{
  "model": "multi-label image tagger",
  "dataset": "pen-drawn characters of a made-up script with 800 signs",
  "train_examples": 197500,
  "image_size": 32,
  "crop_scale_min": 1,
  "horizontal_flip": false,
  "color_jitter": 0.1,
  "cutout": 0.25,
  "arch": "resnet",
  "norm": "batchnorm",
  "hidden_act": "mish",
  "depths": [2, 2, 3, 2],
  "kernel_size": 3,
  "stem": "deep",
  "avg_pool_shortcut": true,
  "dropout": 0.1,
  "widths": [64, 112, 192, 336],
  "num_labels": 9,
  "init": "small_normal",
  "residual_init": "none",
  "optimizer": "normuon",
  "muon_scale": "match_rms_adamw",
  "learning_rate": 0.0043,
  "momentum": 0.95,
  "nesterov": true,
  "orthogonalizer": "polar_express",
  "adamw_lr_other_params": 0.0009,
  "l1_shrink": 0.003,
  "max_steps": 10500,
  "batch_size": 64,
  "epochs": 3.4,
  "lr_schedule": "cosine",
  "final_lr_fraction": 0.05,
  "warmup_steps": 2100,
  "weight_decay": 0.05,
  "adamw_weight_decay_other_params": 0
}
Rows from block 4, named by matrix and row number. Rows with one number belong to one channel. Each number is 128 + 32 x the weight over its row's rms, rounded and kept within 0 to 255. All counts start at 0. Numbers have three digits each. After the name is the row's rms in percent of the matrix's.
# convs0: first 3x3 conv, stride 2 (model.blocks.4.convs.0.weight, 192x112x3x3), inputs 84-89, a 3x3 kernel for each
# convs1: second 3x3 conv (model.blocks.4.convs.1.weight, 192x192x3x3, transposed), outputs 84-89, a 3x3 kernel for each
convs0.105 103:148127140086106105096152118066098078122139116140128107080108036075130147126117086138115122129164083107164166089131111123157138159158087062129126088151154149113176
convs0.106 101:080137160137109089167081068183098122154095095091118048162091163132109160143131084175129199168142132128146177109121101060107123152159139117140125110136097076128168
convs0.107 095:132170110120143104155103059130150129147051074129101106108150064119112100148074078149138162138157204115157188121114092140112097118139112124118091159149121153177151
convs0.108 103:169134170067086141078126170111214124150204118163124110121126155156086126172122117118208104104149137148182185134133153135086157067077122150109095123126083091130118
convs0.109 096:080115223065119174128166122146120101118104119138150136088185118123143131107073152153135137124143101100143131148175132123078108148133138081096094103079109162113136
convs0.110 103:180169114102116110160153151127176100140164156123130132100123132149160169130135040110128122180125152133171155152107122091107101137153145055131127096113131137150125
convs0.111 096:092188151156168159154137136116139121104129098149120146149119136132145115255078178117133082129128113087155126193121078166202106191203157122127213069142185169139148
convs0.112 094:118056103180089124144127123145198134162137144247135120163138078126129184169086168104162131135114157170147139136131074132110113159075113138074106135141089041134057
convs0.113 101:109132133114086133108061095119126127131138104148118133125155133159194149128099075102113095142124127172131120063170145158125102133128147104114131135140155224111084
convs0.114 097:141105116104110083142094138154131182109147103126086046155130102155167111135127154122120151115145171091143172149195127170139152124177152099103040115119110053130144
convs0.115 105:162193088168152103125141057183155182143130101222136120153110134125149135141108115094095159128120136092187213085147154141103168121128195065115150037108102085130146
convs0.116 107:120107113106076081180151106129131119102108114140142186094156190198136174205121107109129106185141109118114148111121190110129124142140132161118132220129124149099146
convs0.117 105:164158157150163127151149104150163123184122092117180118193176088128121208034140189157108122084144124127127131161203117115138118048124150121089145134129115134078166
convs0.118 099:155175179116119104088082130172130110141138110141173147149133148083155104081139124155135134145159114120124178107159124161137112106136080104148111114152180086121121
convs0.119 101:146188156157100148116073113144128168121217120121156133095102150116128138120188140113131126169112111101193145120129186102153159134126135130159116133093123117136172
convs0.120 100:190171126107139104141083054131134099155118130080127140093121102152115126181135114106209158142148163077130145150151098114133135142133091102092145048096130109120176
convs0.121 100:168174145145129128089102206149078074145108096142148120173161136134134161107096146093220135148129104089124134151113154115121131112135141099112104115128129093142089
convs0.122 092:086104136123109133104125115201164086121187049163105165108129124081134179092063091066131156132123109083120113113135127144102129195179106143147158135145169169166140
convs0.123 098:104201169106137112124153140115113111117136141083131106131102080133143185127110114123109115131138093088131108113157136172161114136123105103123097086097141057098113
convs0.124 084:124179112095147133132129131127131086130122057110125130097120149137074029095113067147110140133142135133145102130120128186111126145120091120128133125125123166156132
convs0.125 104:097076145004069138088138124151146142134111105141146126062097161112143120089105140075126152129109133130119111113196180112109108102118115168167140182124142107110066
convs0.126 103:073109084104129147158190167138217125218190129171182122165128169136152135113100128089123113123151134148145135142154099086120098087121110082137163171078144171104132
convs0.127 097:127139133110184113118121067129147168118087120134100121066083075115133088181160166101131185105107121141131083149137149143152121157180157201148130124138109184108124
convs0.128 088:129136108141153147081098118097078062116121124165133130101162119136131142121087131119115113111136079119114118162156118154107107127145168152133150093135187138121126
convs0.129 101:190149086101141097107122112190182075180177141125106089110170225152161173046181177141101136151117140118121139137110097130171126119143134125086151090155182051094124
convs0.130 098:141241153147162122118155126121177136116167125126153124185071116106118087087113138190096098104147144175111128048147122103148128137136204195165114122110116190134160
convs0.131 103:086101080120107115098109129133109110104171094171139146142164080122078112128114122139156209129156125098132096171149144133107134172129146125180077096127094114109090
convs0.132 096:161245170129232188195155120118123098117117115124127166104151107095121074113142083131179130089133151173133147144107108083123099162143154073144004074099094075146140
convs0.133 107:096137157106068113084124132126128123092154132119131121108104117070148179098126162100095117110111133107123134128090148119113117107081108145143110121114121119092163
convs0.134 106:116137134121188120113213186170126135185138098136129128127147102086124104070083153120147164190150096074163132104099133150172146124206185151214143219178107131146074
convs0.135 105:116117163140151135106125123129125127137122140125140123155082087129097125122081137115089138139179113143201099119111104109092101146086118178183213158120128148186086
convs0.136 095:127162164203147174161136086162106111135130120107110085128127075152145064143199109132122122149134118158137102115110121132104120127164135114126145140104091128114148
convs0.137 104:152143122058133124105107124073073078118108103103110126102058121097132103140125156159123121161149164126109197104105112141125148170110123135146100102135081110075083
convs0.138 103:165204145139126101056109131112107125144133161191249137115124128083108085106126168115057156127121130105174087127151128165132134134162110107120155100173117084107153
convs0.139 100:138137098134065099160108051173097062095129103058074133084108141146112141179126106125130139142149174072041141097094134129151131180199125140076071110136106097091122
convs0.140 106:158117117112114091127110138147159138127148119148145071195157138075103148126120127059074210102159146152080199118113125122123120055142072120115147159145191241241226
convs0.141 095:096160120215111167136135159091119126125131119077108109178105116144189086166121142133168165135144112137190159160194165158143157101109144152148141079166149134123121
convs0.142 107:145162087115162109122123092143151138175140113190131144165178134106123177091087138073067117097120173083132142149167160167139088144102103082082156050125157177137147
convs0.143 103:033074071089093100108117128128050145143122135201072127204152087166157128117094109163152159151128188101106152128154099168132097141118095015087152104105147102117127
convs0.144 102:086148161044071144065081126128124085139097112149104119157122144152133110138195135143110158128155130124130185145127111127133127120142113209151072145132128056147074
convs0.145 109:156115134104090117132142165127077116082083146076073137211119106197183068145161179121133135140157155163138173172110076167079120133199208105143123120165183094146119
convs0.146 100:055135166166190147176192038126112092150094142120164146146089168111127170140045243112125118113118169134155112151186117081122132138135166135100112036092150086122107
convs0.147 101:144144096145123126102077132142118115174144139146208171161132130115122127106106132112132124129132126163143127142143160099060127104126178117110163115145154147130128
convs0.148 100:139150157159087085183094074143126106112054107129053150153085097121181118164094143106105138115121073149128120177117075144151104111146124137116157082123148032134129
convs0.149 108:174099041156116130167157179109079102123129108131132132119150112123127105160132154167154093218174173178144137103137118194131114166116160112134142155222179177162146
convs0.150 093:160100168101101074144177126181169127187126158137129098145097041111107104089089102154123094111106158085078154157050048131092108042115138123132108087125176122144179
convs0.151 109:141137115074107129113122134097127118157108114136090133161147121145114139128145139159151099125120075131157099127107148119139143141084125075109129128137111091145117
convs0.152 094:127109177126119073134157114155121121145136118130073071171152102146101114189150143135137130104117139152089145148087120114101078139170122048065165109126125150099112
convs0.153 100:149255247087121127112137149113153124143151150133120158134086148142159118096139101122080145106172051116129111113155107137124131156133101158124088124115079110100127
convs0.154 101:128074097111047079095054111153122156187147117123137091128163180149148148125129134148144070127122148136087109189159115131165156122095100162125091115137135063119152
convs0.155 106:110126140079102079127158128169140116099159128110113101167161122122109151160128157101105127116149127083113130108119141128188095094139126116138152115140154143158100
convs1.105 101:116086074153129129124173192109115097176121175153146158091142134121133074115096087105130120120096119087144104134125208173129118127087103061098082239158110172121104
convs1.106 106:117228133061122133042141180079102129124094130139102032136124053180176099097145122131120169167116149073099117059136077154114123075116124182130166209174120174132131
convs1.107 064:063141127114143134128147097134146125092085085072118125070108117123130133130125125090155131134135101169086121108142134036132129021092150125126063114142105133146150
convs1.108 116:161130165121128133107151072119125135137112170077161121157102142121143175153128152115130183143086125191115091159086153129163178090129161123094099118137162150117129
convs1.109 103:113157094142158125129134115121166092145136145097109180173102156095101137065107185161149136138128134154147105188171146172086121117099109123110116099101101093095153
convs1.110 105:181182124152129169137160133171146127106110107063158094150113133130169100192135148085117134134131111210098140161114093156170173151106122123135121158189149172137117
convs1.111 086:136120081189122068128103129146084160168113110131189099120135103152111101136100107055117093124115094085183161185085149167090067131112101069103112143132180160131177
convs1.112 101:128140169088152149127111110104095127100114072138132121136111153145065132126091119126130134136134130133121136202120067107082125155153138068133223181080077164083130
convs1.113 105:088127149147117133135063103172098108105075200126115099122106097129117117129115111169134177144135104137127103135191153127156148117130144143106102069085166143153148
convs1.114 085:106125073162119092118101134143127147118080114121134077096109145124125107084091123122125087099123078146102069134105203146104130155128083164102111148110126123122164
convs1.115 111:135167111128126116126117092102090060125127064144144166096075050151132155136078165121142156166143120217154103196129111139096093113150093119106223117153140165136097
convs1.116 104:126164180152169148145140125192133145139058132129123124159151096171123178179090083175117143158131127155129130152110116138107132135171103036118136126118117167150122
convs1.117 111:188168125077156177127161150164130121158114133188123161127160100146123142139105152171094122122104114117140130106144111098102094133114052206156103191141136130149084
convs1.118 095:136166156151138099155114119133162094133130129131152083120163153127112096156128108178083109127103109121107089151099072164107113137116084127156122181132146118105162
convs1.119 108:110156123091089123125122140068143198087156141118112163145094146110157154160187182113085108150076128133116138181134207145121165098089121106116108111140086102113084
convs1.120 089:133130086086088097143134126072061111070124102167141094136126080142139126135166126115156110094122169117137074143152098102107082149120147176081128249105107248138120
convs1.121 117:209170170086125156016162177068105134104110162110116150139109158140125159122123120100181125099128181123134126122157154101090132136078180087114163147130157083061093
convs1.122 073:120145130102121114126126108133146103103116091094101080093121129075127089164155111115132081152150097068095088149109108111123119149119098182168082112208147088182141
convs1.123 085:133118099117116095118137106102092101162098124177099128141163127176159103139128083146143129130110130136148131127124107127102078116153071155129139137106125183139068
convs1.124 063:068128109119116102116126063155099156118127104106083122080094115091111129128150115117178132139158110082092105130126113131156129141128124146108055129132102095176144
convs1.125 112:168131115215110097159120150137100111194101097082077083140156122146161116142132111086153126148158131192103132145168174122139100087076154119089113143123128147199150
convs1.126 107:127158140130121120141130013109139083130139079128129142143095130179158146105125122124100162070113133159134187148073114183158190087122090033131120140135105136118133
convs1.127 084:148129118141135105157126115147077113112118132069117120105178101176128111108101066134122072123126110138152190123095144116156133112116226087129132124154148164149093
convs1.128 072:144152167107133124135103118102139081087143116064117108066074071083139153126140131133130134101107140106023114120104078094139135094104081107138054123175128098132098
convs1.129 105:162204112050109149033162150137110094104116142169095156168122071137147160025089146126130178161088106094125096145117090126058119065115111198102132158129161175119077
convs1.130 107:112131135071128162098079118169124080207174140150164121088107068123151163154171197123111040140152106056130106071137127070101115146122075164098098122110107080128109
convs1.131 085:081141170122128111116126182124089098122091128080072149121127078096121123183124027164119156132124123140095106160118047141090121123144143144164128153139109191139084
convs1.132 102:066129126104131121136145125190102105173122116098112201122139169139162094153131042184129111171099129160150092088068095102055093139040148131143176104177101184172118
convs1.133 117:122072132178123086149076081035152124039143155130139103129129135080075165123177173139112126137107126220145089152097157129094132108079127057095072097127091128156161
convs1.134 110:132165079117127071118129098120147122139128136151073161141105077150088104104078081115110102140124161175137139119130094166130127190129147128135119122081096103159143
convs1.135 104:112153135067091120085114118132133088103135135098124071145134079150155118092112130194108092122118143105113099077111064107087104128137120161156107122131107162128092
convs1.136 118:082103125095042093105119169111117094129125098174119121116065108123134165148116115140135124129131096077130132083138063134076076117081141172199170127168127118129099
convs1.137 096:135142134109057121093101106155122126149198138128164161181105118142112140131119206148138142129127100116093085073149127098127117217160210097161082068101119105134124
convs1.138 115:122136207139123102151093117089143144119140133096148133122126149142104143092128139176128114159174127175155099150074133106100140161116083126150097134134142121102142
convs1.139 080:116136135138083146103139131129061147133136131123190169108100113127157098101120140093154086161153089119149117045096125114129129161139116112085146143125102136121127
convs1.140 110:120142084109113132120137160149131132153131132083127175119052140137120105131159132104096150119133127114142096168165149166120109163125088080060066092109106112133125
convs1.141 107:146118071096150133096098133096084107125105110204117156126102099104127079122090108147108143155113084126186125116132103135112042197123184138159219103146120115086110
convs1.142 104:158181136119097128104109123140110124140158197109096106084074112133112123136109093113134071123122119156148117148163164112106144168158131193120127202107140125097121
convs1.143 104:131119102146101014143133058122173107116036098078051135118149086146187086122139152133149138106112168172060122166100049192144087138114169138132126110141099229132109
convs1.144 106:126127143128125154071165198133108207140062084095108080157115140133138102108101105155161112130130117129137047137128091127124129112121101105142128164181154064127203
convs1.145 119:152120111204066109110033186187102098195144103136173061122103103132125059134099061104139157162146133177143123159139208121166145174106135142121103094103130139099124
convs1.146 089:095113190109096065195115086162117098153088101222126164160138123174162200125108158139124115145102066101134099160088112127137105118106077136101162117124079137113103
convs1.147 111:074065055125108082131139167134175170075148194169074140135194127119137128164127110126131146159099123169173100137137154156135092128123117062100099109112108118123071
convs1.148 097:120136166132131139100094165126083098160112171148124106123153154107149116125081082123081140136087130144149135163113110172127083093120133156143148143132168129150128
convs1.149 107:166133130135127170158135140134103061103125125123125158105148143096136096129152082133121119130093147113149090135155109148191131134113102124089125139130143151096135
convs1.150 071:131126073093111097176144078146135120096108144146087109140122160117124112142103026187142087132128092136099154145131120147077107136118083129110121136129131206138091
convs1.151 112:110081069135118094086129084111079125196094117077112095120143122131159162132126150125098129152129110197069124109135126138140120116132110189157094126140145112119107
convs1.152 073:090133115142111102128137108102113127135137164169142181146120114071092088138085009165131073167139107121115129120123127136076198106077087064141073102110121145142127
convs1.153 107:171120166171117052133119140095096093126120099113118081129172150160138128127158111158154046115108156132122131078113175099107122126143118110052167123114154119131106
convs1.154 103:117119102144110130098134255160176114166124115142109108119207094144150216127095159146128140144086102150121123154142112162103141128118096135104068134175135201166137
convs1.155 110:144128114132146068128126113149122089074095146100197138196156117118102076127116131098143131173100167146156113189101104228176116114102145118161121064124112144161113